From a checkpoint of a small image captioner: 2.8 epochs.
Rows from block 10 of the image encoder of a small image captioner, named by matrix and row number. Rows with one number belong to one neuron. Each number is 200 + 20 x the weight over its row's rms, rounded and kept within 0 to 999. All counts start at 0. After the name is the row's rms in percent of the matrix's.
Before each neuron's rows are labels from the 100 images, of 14976, where the neuron reaches its highest value: "peak on" is the class under the peak. Only what is clearly more common there than usual is listed. The data: rosettes with rotational symmetry.
# fc1: MLP up (encoder.blocks.10.mlp.fc1.weight, 1536x384), inputs 96-191
# fc2: MLP down (encoder.blocks.10.mlp.fc2.weight, 384x1536, transposed), outputs 96-191

peak on: rosette
fc1.181,033,203,196,187,227,193,169,197,197,211,191,199,163,236,167,213,162,205,194,191,202,193,184,222,193,205,205,183,191,227,216,229,240,226,168,206,198,201,175,185,209,166,161,222,182,195,189,200,172,200,158,187,207,239,225,218,188,193,207,186,190,213,240,211,211,213,218,201,196,207,207,219,182,217,209,234,214,216,214,155,177,220,186,179,193,204,168,221,171,201,204,193,201,216,186,183,227
fc2.181,035,201,190,180,198,202,239,222,215,186,177,207,206,183,219,203,197,188,212,182,208,209,233,215,201,171,210,198,196,209,184,214,211,175,190,180,230,233,189,198,187,191,210,166,216,248,194,175,228,200,193,207,183,180,197,172,236,173,185,220,199,186,184,164,153,178,165,220,209,202,212,191,201,214,209,210,167,186,173,188,224,195,221,188,182,221,213,196,201,174,169,204,224,166,209,239,177

peak on: backdrop
fc1.624,209,173,177,185,193,179,188,180,210,224,194,178,170,213,195,175,205,204,230,196,185,182,200,196,196,207,202,197,188,200,214,193,199,189,178,240,172,217,226,238,193,198,207,191,187,201,177,225,209,209,221,215,201,159,195,180,184,190,178,198,217,210,189,210,184,249,212,210,205,205,189,193,194,159,168,217,226,191,234,187,187,187,223,191,225,206,191,202,196,209,180,185,206,201,187,204,197
fc2.624,189,235,207,213,191,178,202,194,216,195,194,244,208,197,213,224,234,214,178,195,216,192,185,202,187,171,186,236,258,215,181,245,192,189,209,209,193,197,180,190,184,182,197,215,218,220,196,195,194,188,230,202,221,215,200,234,212,196,192,186,189,170,229,195,196,200,194,195,220,214,196,192,187,214,211,186,198,185,167,204,192,230,189,188,182,198,203,182,186,170,221,207,203,191,167,207,179

peak on: backdrop
fc1.680,214,221,227,211,209,200,195,173,209,161,189,197,188,192,199,182,187,198,202,134,221,220,174,186,211,235,216,196,227,178,195,217,226,184,215,194,213,216,185,181,217,181,223,181,220,186,192,197,219,183,233,206,221,159,222,226,229,239,200,205,181,194,210,191,151,206,197,208,165,214,203,221,207,180,225,216,194,195,201,197,182,194,196,219,193,223,191,205,197,192,196,212,192,203,218,226,196
fc2.680,204,210,182,164,168,226,194,188,225,214,231,214,217,205,202,194,213,193,238,217,194,217,215,206,193,178,186,214,205,239,206,231,172,250,188,243,195,183,197,227,204,227,186,221,193,221,188,186,207,208,185,198,146,226,202,220,221,181,179,219,245,187,227,203,222,197,203,176,166,200,209,193,203,166,184,187,203,192,208,182,184,160,189,172,194,161,223,190,218,239,218,203,171,213,209,164,186

peak on: rosette
fc1.231,194,191,167,197,153,187,245,185,214,233,199,213,182,213,206,242,180,209,220,235,201,183,201,209,187,195,194,171,172,188,236,205,214,207,205,212,210,227,210,225,185,195,177,171,218,210,174,231,198,177,203,225,222,221,179,211,189,213,208,172,217,179,241,190,212,175,222,174,180,187,197,166,196,179,159,187,178,228,204,210,185,205,200,174,248,194,160,190,197,240,205,223,215,196,195,216,207
fc2.231,176,219,205,209,254,221,182,221,215,197,209,171,218,204,209,170,207,192,171,185,183,212,207,224,195,225,211,207,206,192,176,170,210,201,176,185,178,208,192,196,220,213,209,253,141,185,194,191,204,208,219,178,224,186,229,215,220,190,170,182,195,226,173,234,205,225,189,227,218,207,205,227,220,243,225,196,212,163,178,213,197,209,213,188,146,178,219,203,187,193,185,204,175,190,202,193,204

peak on: rosette
fc1.528,069,231,205,213,215,185,189,197,193,218,198,211,165,227,211,195,205,172,210,191,190,188,225,216,176,183,218,208,194,189,193,201,183,200,203,193,208,234,180,215,214,178,194,214,226,181,206,175,183,209,227,216,180,196,193,210,218,217,178,195,224,185,198,240,189,203,229,204,236,208,195,203,213,203,184,178,149,167,188,192,193,208,224,202,252,226,216,226,195,188,171,193,208,167,197,195,189
fc2.528,063,167,196,214,193,181,185,194,157,183,210,183,198,200,177,213,197,213,157,199,224,224,211,170,224,197,175,209,197,213,172,186,197,183,234,199,172,185,237,185,198,203,209,170,175,224,243,208,236,209,190,202,196,207,215,215,187,210,231,206,169,186,181,172,177,152,205,168,200,181,197,182,220,205,216,222,183,219,192,216,205,198,180,217,189,199,171,183,182,153,196,220,196,185,235,198,200

peak on: rosette
fc1.269,050,230,220,213,178,178,210,217,231,189,207,181,176,168,197,227,190,196,190,220,161,177,208,191,196,216,164,201,214,225,171,229,183,190,254,225,218,258,196,213,186,170,227,223,221,198,171,215,205,256,208,178,206,184,208,224,198,195,225,209,196,217,186,189,193,194,211,197,204,203,202,203,240,196,180,221,167,210,209,189,194,194,219,206,185,204,166,197,204,243,201,195,187,208,220,195,212
fc2.269,051,165,190,222,189,159,194,201,192,176,188,198,220,196,205,193,197,191,193,203,192,156,251,174,230,209,216,232,193,180,242,186,201,178,192,173,211,170,195,212,213,201,179,193,216,165,200,185,196,187,178,214,228,238,157,183,187,170,194,192,214,210,227,153,212,236,204,208,181,169,186,179,202,222,215,177,221,212,184,163,219,208,248,179,188,206,193,189,207,206,161,211,224,213,152,209,194

peak on: backdrop
fc1.673,215,235,200,218,217,178,205,186,199,208,199,230,171,140,198,196,176,201,201,197,175,209,191,222,177,192,210,194,193,206,219,197,211,187,220,242,173,208,204,188,210,175,210,166,191,219,218,212,207,213,212,235,193,212,221,189,219,161,221,220,186,176,206,186,198,224,186,214,207,225,206,206,201,207,181,200,195,198,191,233,197,213,196,207,195,186,171,181,189,192,213,207,208,190,202,205,180
fc2.673,210,219,178,214,225,218,191,212,189,208,187,194,216,209,226,211,202,209,215,187,193,199,174,206,228,178,205,212,190,170,198,218,229,188,197,185,212,191,216,204,226,220,187,234,190,173,186,201,186,179,231,186,169,224,185,198,153,192,148,152,209,199,225,238,188,204,207,202,196,188,199,209,175,178,204,193,209,193,222,167,208,194,179,192,202,196,201,186,203,208,243,196,194,226,171,192,230

peak on: rosette
fc1.583,192,236,212,191,165,205,188,191,213,207,163,206,180,174,213,206,194,195,225,185,207,210,202,173,230,216,190,201,230,200,199,206,226,216,213,215,218,193,206,196,180,212,209,216,166,193,186,214,212,185,222,194,222,206,209,218,176,178,212,226,197,242,145,236,177,265,195,224,200,211,187,210,207,187,176,168,194,182,208,188,168,213,203,198,164,192,180,215,218,213,183,196,218,160,183,162,189
fc2.583,218,201,186,194,192,179,221,229,202,222,212,186,184,204,171,205,226,187,194,223,184,177,204,223,161,196,248,233,169,181,218,195,204,227,168,166,201,208,206,214,186,219,222,151,191,198,217,181,206,203,187,217,190,235,205,197,209,218,199,199,188,192,184,242,238,146,207,202,242,198,225,218,218,216,182,177,197,178,191,202,208,218,199,203,246,171,229,169,172,194,230,163,187,234,216,198,207

peak on: rosette
fc1.90,022,205,214,253,225,190,196,185,196,213,211,188,210,217,210,200,172,204,212,204,187,204,181,206,180,224,196,224,190,192,212,197,184,193,195,206,214,200,190,200,171,187,195,174,215,175,177,198,246,172,211,197,215,178,176,175,191,194,204,216,213,208,184,201,204,180,194,190,200,191,207,201,215,188,200,189,161,183,189,200,198,196,188,182,200,233,182,182,187,204,196,184,189,186,191,199,203
fc2.90,025,193,199,178,194,191,212,226,219,180,176,212,216,196,221,183,187,191,189,206,212,204,198,242,174,230,177,194,237,169,215,206,177,229,233,195,214,209,202,197,194,225,219,214,210,204,226,235,203,189,204,201,209,186,244,225,200,202,173,190,184,175,195,229,183,187,229,228,219,214,227,181,210,195,192,227,209,229,192,230,222,190,208,194,173,203,227,184,214,189,208,206,210,195,178,197,206

peak on: backdrop
fc1.223,196,205,189,226,203,212,191,184,232,233,281,199,197,234,201,207,181,180,220,232,191,200,185,185,233,188,191,202,192,197,222,228,198,195,194,145,217,201,202,197,187,200,173,212,183,208,197,178,229,197,212,179,212,189,166,209,199,200,211,211,213,187,211,198,208,200,189,195,184,181,159,204,217,159,215,187,224,173,208,186,183,192,199,203,207,207,196,171,192,162,221,212,176,199,190,197,178
fc2.223,215,161,226,200,246,204,195,206,165,195,194,214,215,181,177,214,189,179,177,192,209,232,221,179,189,193,224,202,195,211,197,146,190,214,193,220,218,182,185,214,208,221,197,203,191,182,174,225,181,182,238,214,206,233,206,172,211,188,193,197,182,205,223,207,238,187,203,233,198,211,216,199,220,196,194,209,191,190,197,212,196,218,187,166,218,197,215,181,201,215,185,198,171,218,188,219,224

peak on: rosette
fc1.236,146,173,167,187,192,205,170,206,170,192,191,221,198,218,180,208,218,194,183,155,177,202,205,226,199,189,196,222,154,186,184,195,212,197,189,204,202,175,210,194,217,234,192,166,192,208,186,171,176,214,201,203,191,198,177,183,220,209,208,190,180,187,198,219,213,167,220,175,207,183,206,181,144,157,204,231,228,199,223,205,199,184,184,209,203,185,235,179,225,182,198,200,203,229,200,217,211
fc2.236,146,218,216,200,200,219,211,216,228,211,172,210,193,193,215,200,217,183,228,209,224,227,186,194,175,187,209,179,205,192,227,219,226,211,207,241,188,157,207,183,211,230,191,204,226,208,222,232,190,194,191,212,189,206,261,216,188,220,211,228,214,200,212,182,182,243,177,234,234,187,178,194,185,216,179,197,193,191,217,253,199,244,210,187,191,236,154,189,204,220,180,211,201,200,183,192,178

peak on: backdrop
fc1.138,099,243,168,217,194,213,214,169,197,171,148,193,200,178,180,169,204,183,226,183,187,220,196,221,196,194,188,206,211,205,179,176,187,196,203,199,214,212,190,232,193,162,199,191,206,172,186,212,214,215,209,224,201,194,180,176,215,234,222,213,195,166,206,161,193,195,180,219,211,177,207,190,209,180,191,221,189,231,221,217,219,216,223,190,224,215,184,236,203,224,206,192,209,189,181,191,174
fc2.138,105,193,196,195,220,213,148,226,192,222,199,205,218,211,191,193,222,216,196,231,168,222,241,183,183,162,221,217,217,206,226,257,170,181,206,221,172,200,188,215,197,244,155,205,198,203,157,228,234,179,204,188,204,200,189,227,215,168,194,172,203,157,224,213,148,168,224,199,191,189,165,190,213,190,203,210,219,180,181,200,174,192,180,230,193,192,202,198,203,214,212,186,195,209,214,211,241

peak on: backdrop
fc1.498,049,189,213,196,240,204,212,220,210,178,215,187,213,249,188,203,208,190,211,216,218,208,198,202,205,215,201,198,183,185,197,215,214,222,187,193,209,208,237,183,209,254,224,203,206,211,198,217,216,202,236,214,206,200,209,222,207,166,209,191,195,199,176,170,189,177,190,197,235,189,190,187,170,189,231,181,204,177,185,194,205,213,177,206,214,194,185,214,180,200,193,217,195,204,180,197,169
fc2.498,047,215,219,189,236,223,194,202,211,219,192,178,180,203,184,198,212,217,185,181,197,204,227,215,189,178,224,196,205,235,194,149,178,194,174,225,212,205,196,201,196,226,159,200,221,204,202,202,202,191,236,162,211,187,208,212,217,195,214,205,207,186,199,210,209,200,216,231,208,237,198,189,215,166,216,210,220,201,220,199,215,156,168,175,217,209,203,221,220,183,185,216,190,163,224,203,242

peak on: rosette
fc1.91,036,187,235,197,182,216,228,197,185,200,238,198,222,227,239,220,229,196,203,175,189,183,182,164,185,198,194,170,207,222,213,194,200,205,169,211,194,153,203,201,168,185,207,209,191,198,222,161,193,184,209,159,180,192,194,160,205,191,195,189,200,179,212,208,197,157,160,170,193,204,163,185,179,220,213,210,209,215,207,213,195,224,219,180,193,198,207,203,211,214,204,187,218,175,211,217,250
fc2.91,045,250,185,214,213,229,183,177,216,217,158,172,206,176,197,215,204,201,193,194,193,188,191,226,180,188,196,198,195,160,176,197,170,211,221,185,193,223,219,192,207,178,170,207,210,204,238,204,194,184,188,222,192,176,194,236,213,198,178,205,211,188,197,221,208,194,205,202,220,210,206,177,218,230,202,227,206,182,191,191,176,204,227,190,203,224,187,195,201,201,206,213,207,158,180,177,188

peak on: backdrop
fc1.762,164,194,159,213,189,212,206,203,166,200,200,208,174,191,231,182,216,174,188,229,193,219,209,220,184,221,181,233,210,247,192,204,218,233,205,185,194,184,181,220,192,188,213,190,193,195,200,254,185,238,199,229,212,209,192,188,222,184,177,186,206,191,197,200,184,211,241,197,214,203,244,204,190,203,229,182,163,173,213,234,164,200,222,196,228,183,165,221,217,227,218,202,183,184,213,176,218
fc2.762,165,219,213,202,188,162,160,184,228,207,200,192,224,204,162,224,186,198,205,159,213,172,239,234,215,173,221,208,201,177,189,162,217,174,175,226,201,185,228,200,218,182,192,219,208,192,173,144,225,223,232,177,182,177,199,215,206,181,224,221,196,224,205,188,202,176,226,190,188,182,187,190,200,186,219,209,220,203,169,165,219,192,196,204,195,185,217,208,209,213,203,206,184,202,203,181,191

peak on: rosette
fc1.139,048,215,184,182,152,180,198,215,205,175,198,200,181,193,215,209,170,213,199,213,196,227,216,200,203,224,214,200,195,180,190,213,157,196,185,176,217,209,188,195,144,197,180,190,197,208,203,185,221,196,203,199,233,173,225,162,208,191,190,241,214,199,196,214,199,180,236,188,203,191,226,215,196,220,180,183,189,198,220,196,188,184,207,202,166,225,162,199,239,193,222,222,222,176,218,229,186
fc2.139,052,185,199,196,228,187,238,223,195,236,206,210,231,210,194,209,210,183,217,206,191,200,193,233,207,180,187,210,203,155,214,220,178,227,249,239,188,210,198,193,208,244,191,177,179,178,180,194,146,212,172,219,209,183,194,202,181,191,200,202,224,213,168,230,189,214,183,188,214,208,206,192,186,189,223,186,176,187,188,211,190,206,201,191,219,203,200,170,191,196,212,170,197,171,204,165,185

peak on: rosette
fc1.668,097,213,166,178,209,190,179,198,165,220,194,184,187,193,171,223,191,188,207,206,212,165,168,189,203,192,192,204,222,223,203,216,191,193,173,199,204,204,177,230,185,158,214,206,193,178,205,201,173,189,204,179,218,200,185,204,181,187,219,234,214,206,178,210,192,217,218,176,248,201,192,192,190,208,157,192,184,179,207,216,185,171,217,158,215,211,229,172,192,194,210,213,232,197,186,192,238
fc2.668,119,203,225,172,189,211,230,202,214,155,192,200,222,208,248,205,188,204,216,182,160,206,200,174,166,192,186,207,197,209,198,206,163,208,231,206,210,217,181,216,170,224,213,202,222,210,165,215,204,197,211,195,235,202,191,200,193,211,195,181,207,184,212,187,183,220,195,196,212,191,195,184,206,215,191,229,205,193,209,228,202,218,214,168,210,215,200,198,246,195,181,216,189,210,193,221,180

peak on: backdrop
fc1.524,139,214,219,249,220,223,191,173,214,205,174,191,190,208,205,207,172,174,203,193,191,220,242,229,177,201,186,206,198,187,191,174,189,174,217,164,198,210,178,178,211,210,183,236,195,201,181,160,211,180,191,194,195,182,165,173,226,172,231,215,178,201,233,242,206,206,198,197,202,199,209,189,198,209,216,205,215,193,201,212,218,207,214,196,236,209,228,235,197,202,219,170,202,248,177,177,188
fc2.524,122,181,210,158,180,227,224,174,194,203,193,203,197,165,189,188,197,192,187,193,231,230,230,190,234,168,238,197,195,211,225,244,227,225,182,217,178,190,169,176,196,193,197,186,199,247,171,213,194,222,225,197,170,199,219,218,211,243,178,182,169,190,167,180,174,210,207,185,176,197,183,197,224,203,207,190,180,201,183,197,168,192,211,200,175,174,173,175,215,175,183,243,170,190,206,193,218

peak on: backdrop
fc1.616,176,162,195,182,221,223,216,204,187,192,233,207,182,214,205,215,226,170,202,197,184,232,190,179,199,183,174,197,221,198,193,203,190,199,215,233,186,217,201,191,222,219,191,190,169,202,178,223,236,186,208,199,186,206,185,189,204,170,188,223,200,172,199,218,187,210,208,222,194,188,203,192,194,168,171,194,211,204,213,175,199,206,207,187,228,213,172,203,182,222,225,237,179,209,182,165,161
fc2.616,188,230,186,215,222,207,169,191,199,194,228,202,182,200,205,212,185,219,168,195,186,214,221,170,194,197,208,220,223,202,180,188,209,182,199,196,224,186,187,224,208,232,160,218,165,186,183,202,207,185,223,195,181,195,177,192,189,195,210,215,199,223,202,198,180,191,180,181,188,199,174,220,208,187,225,164,191,175,203,173,191,196,186,191,161,182,219,196,226,222,190,185,182,212,207,216,212

peak on: backdrop
fc1.384,128,185,206,200,180,217,191,211,198,205,219,156,219,180,182,221,176,223,210,193,212,160,207,199,211,208,220,221,217,182,201,220,197,204,220,140,202,210,237,200,228,213,204,221,193,215,208,203,222,228,210,216,188,171,171,213,206,225,222,185,205,209,181,224,191,214,189,189,194,189,205,201,186,191,220,219,196,180,244,208,161,193,181,199,231,200,163,215,221,184,234,179,159,181,184,190,207
fc2.384,106,205,221,224,180,207,217,198,199,186,188,202,173,202,169,198,225,196,151,222,183,245,194,192,195,185,177,162,193,188,207,166,192,191,178,226,193,177,189,198,215,223,185,203,174,188,190,214,197,179,216,195,240,222,208,197,203,177,198,206,185,208,241,218,207,181,177,218,201,234,200,200,199,228,170,182,185,186,202,205,188,218,166,195,239,207,198,223,175,223,193,224,196,206,220,221,208

peak on: rosette
fc1.460,089,209,169,143,213,202,199,212,181,185,204,210,236,187,176,225,197,208,187,210,188,180,204,232,216,205,204,139,180,199,210,228,202,195,179,231,209,184,185,190,209,226,199,190,216,222,211,157,238,186,186,179,192,214,182,137,183,209,176,202,224,202,191,197,174,177,229,193,194,199,200,226,170,175,191,188,211,229,226,191,216,191,209,180,256,204,176,201,203,238,229,160,221,229,170,173,218
fc2.460,095,185,211,210,221,185,186,160,193,195,173,214,188,203,203,192,175,203,230,201,189,188,190,206,193,218,193,229,215,207,230,202,164,210,199,197,191,224,169,192,218,165,178,191,204,195,220,202,187,221,240,194,197,234,212,209,216,172,216,208,226,187,209,201,209,171,201,186,197,219,200,181,243,189,240,177,180,173,198,250,134,223,163,177,187,192,205,203,178,192,180,198,174,213,246,230,196

peak on: rosette
fc1.179,016,209,177,207,160,194,200,193,158,210,223,180,208,186,201,225,177,225,205,217,187,198,193,166,211,212,160,214,186,161,212,228,168,165,232,210,180,199,239,207,206,185,201,221,249,208,209,156,196,185,181,188,188,227,183,180,217,157,194,214,198,231,194,204,208,171,229,185,212,182,188,155,193,187,218,221,182,209,200,202,210,212,211,204,192,191,220,189,172,213,200,178,212,239,178,181,221
fc2.179,021,206,219,208,201,253,199,187,174,204,181,210,213,223,180,172,212,209,209,231,166,203,185,230,203,162,197,232,204,194,185,206,226,182,214,220,193,185,181,168,199,235,180,212,187,183,212,208,192,207,200,179,215,185,210,226,202,132,178,234,209,198,218,145,162,222,195,193,176,186,190,212,186,199,157,213,203,194,227,177,183,174,200,210,196,221,211,202,214,205,217,247,220,198,155,183,194

peak on: rosette
fc1.207,028,224,143,209,202,168,201,207,190,219,195,197,186,204,222,222,168,190,213,189,198,220,214,212,204,195,219,220,208,175,215,144,229,179,195,184,203,190,207,232,215,195,206,165,201,168,220,198,192,194,201,189,190,242,165,214,196,218,219,211,205,193,226,176,229,157,211,182,159,231,173,197,219,186,208,195,219,183,188,226,229,186,199,202,212,226,222,165,207,226,212,215,241,223,185,209,214
fc2.207,030,161,196,214,165,183,168,199,152,198,217,217,255,192,183,214,209,178,213,224,200,169,234,171,190,182,181,207,208,214,203,248,208,182,217,194,197,204,226,161,184,186,198,206,183,241,203,179,192,199,225,232,200,203,220,184,167,186,175,212,189,184,213,203,168,162,202,236,228,231,181,204,189,202,204,169,194,189,196,196,170,170,220,179,184,180,192,234,197,205,193,195,163,185,177,189,206

peak on: rosette
fc1.101,117,243,167,213,188,221,206,191,200,227,228,196,230,202,188,213,188,196,213,230,218,187,201,208,199,216,202,225,223,217,211,217,189,175,231,204,232,197,181,210,180,179,220,204,216,213,186,192,204,170,188,215,201,208,216,200,198,210,191,230,217,193,183,219,206,201,231,214,181,234,229,195,192,189,184,225,182,183,225,207,162,179,190,187,164,182,204,210,198,235,185,217,222,215,237,210,190
fc2.101,103,160,211,160,220,202,201,186,185,168,191,176,191,212,209,179,216,171,177,198,208,234,217,183,190,212,144,202,214,170,191,229,216,210,194,201,175,205,230,203,214,244,238,216,259,206,192,191,192,204,172,197,210,199,211,182,222,191,211,188,174,222,189,172,184,226,191,207,218,228,180,212,228,211,198,145,210,205,184,212,224,218,190,192,229,214,208,219,194,192,165,177,201,217,183,219,227

peak on: backdrop
fc1.443,168,267,215,192,213,165,211,234,229,245,182,200,199,173,207,230,214,175,201,169,195,181,220,165,207,196,201,180,215,196,183,234,168,187,181,181,173,181,246,207,199,189,198,206,216,173,224,193,213,215,185,179,188,200,214,204,220,228,211,220,169,192,200,181,219,201,165,173,229,216,203,205,228,207,215,196,180,202,193,195,203,183,167,211,191,224,199,192,192,186,215,187,236,206,166,223,183
fc2.443,178,203,181,193,193,186,216,178,195,232,222,225,179,180,202,196,199,213,184,213,210,227,203,203,180,195,198,182,184,221,201,197,216,215,199,214,181,182,204,200,184,215,171,216,172,202,165,223,214,198,199,224,216,214,181,189,209,212,203,185,197,205,203,212,196,168,203,215,199,202,202,210,177,220,165,236,205,200,179,170,172,198,227,220,223,182,187,216,205,186,191,190,191,185,256,153,194

peak on: rosette
fc1.292,114,211,178,197,211,215,212,191,192,206,224,205,224,198,216,184,195,193,184,183,187,224,225,187,190,208,208,173,197,160,205,194,149,203,185,208,191,222,203,169,198,181,186,196,184,212,177,182,158,225,202,194,212,236,228,208,179,222,212,250,189,162,195,201,211,214,189,178,188,177,187,160,204,197,180,204,231,194,196,162,220,211,186,221,184,170,177,190,202,201,188,194,206,169,202,212,182
fc2.292,120,167,191,214,202,218,175,188,218,197,169,211,210,184,191,193,197,213,220,192,180,211,190,225,215,188,200,217,162,179,171,197,198,216,229,199,192,197,214,162,212,179,198,189,179,183,220,225,219,181,217,171,200,166,243,169,186,168,208,179,240,239,179,229,212,183,169,194,216,193,224,208,205,197,224,209,182,201,180,223,206,213,220,173,180,215,218,211,186,212,224,218,207,218,185,200,177

peak on: rosette
fc1.633,095,203,150,165,206,203,232,188,200,172,163,187,209,175,188,210,231,224,193,200,191,199,200,233,194,194,216,183,204,184,217,175,192,206,191,185,211,221,198,243,224,192,246,174,208,184,190,191,238,214,188,212,203,189,220,201,237,191,223,243,191,207,226,186,180,217,205,173,202,222,242,203,226,217,210,213,218,188,171,226,180,206,204,186,212,199,178,192,194,213,220,186,217,172,185,219,184
fc2.633,095,213,208,206,202,217,175,219,215,186,172,204,182,213,186,229,189,171,180,200,175,179,206,233,209,209,184,231,215,203,205,190,194,209,185,210,171,219,200,179,187,206,181,230,223,194,185,203,180,204,190,174,201,189,192,213,200,202,207,173,193,207,152,209,208,181,199,224,231,180,193,231,198,217,218,230,194,183,194,201,215,203,214,212,167,185,198,216,224,228,184,167,201,204,206,225,186

peak on: backdrop
fc1.342,249,218,203,230,188,200,205,168,232,237,220,215,206,168,200,185,199,199,207,226,208,217,207,233,219,185,191,206,219,189,205,215,211,202,187,185,186,251,189,183,228,173,209,175,190,173,170,202,207,195,245,230,193,180,218,204,208,199,208,210,206,201,189,215,195,200,190,202,237,167,192,184,199,199,194,230,202,179,204,197,147,212,185,188,191,207,175,214,200,166,194,188,199,220,208,212,174
fc2.342,255,213,218,195,272,218,209,187,201,163,196,189,207,238,226,212,172,180,189,211,186,219,245,190,190,203,165,205,202,191,163,195,208,208,178,180,206,198,180,229,209,228,187,253,208,199,178,216,201,191,197,188,213,193,186,213,217,174,170,171,179,176,210,187,207,209,187,193,174,198,216,211,201,200,230,200,199,167,187,229,210,193,203,212,202,162,219,209,238,216,178,199,183,183,195,199,201

peak on: backdrop
fc1.31,092,198,197,178,184,194,193,193,176,210,187,199,173,172,237,249,191,156,167,206,217,207,195,183,185,184,198,220,185,233,212,233,162,195,215,169,195,172,178,199,212,177,193,178,166,244,176,191,205,201,194,234,191,194,183,196,207,223,188,235,209,182,210,172,177,166,186,199,218,206,213,217,232,237,231,163,198,196,173,197,198,171,212,199,204,200,184,206,224,196,235,214,200,214,215,217,225
fc2.31,105,188,189,227,197,142,199,215,209,215,176,227,230,210,151,166,206,235,236,199,225,199,203,205,196,186,241,204,219,193,168,221,213,205,206,229,215,165,212,216,206,222,162,218,202,229,174,210,169,174,209,184,177,203,198,179,181,210,183,215,184,193,212,188,221,189,155,226,191,232,178,209,178,192,168,213,173,196,171,205,181,248,207,187,213,240,195,189,187,195,179,207,184,191,212,173,177

peak on: rosette
fc1.531,039,193,206,207,177,171,202,210,238,238,159,184,227,227,212,171,201,208,181,184,214,217,228,219,184,188,201,199,203,187,196,179,220,207,168,225,204,218,184,223,237,224,163,167,209,230,211,187,176,157,220,174,195,197,202,211,197,197,210,207,243,175,204,214,220,195,206,194,230,184,251,162,182,199,187,211,179,238,173,208,209,201,188,196,225,175,208,202,206,211,208,189,201,198,179,165,225
fc2.531,038,187,165,159,212,212,213,210,199,199,252,233,211,189,197,186,206,179,209,209,207,223,200,216,203,206,163,211,200,215,204,194,219,169,233,195,221,148,205,230,202,182,218,197,213,205,220,203,197,214,214,152,171,193,149,190,210,205,173,213,201,160,200,200,178,200,207,228,192,183,221,235,200,198,216,165,186,227,234,189,213,181,212,197,208,187,223,221,145,225,205,213,207,245,207,233,185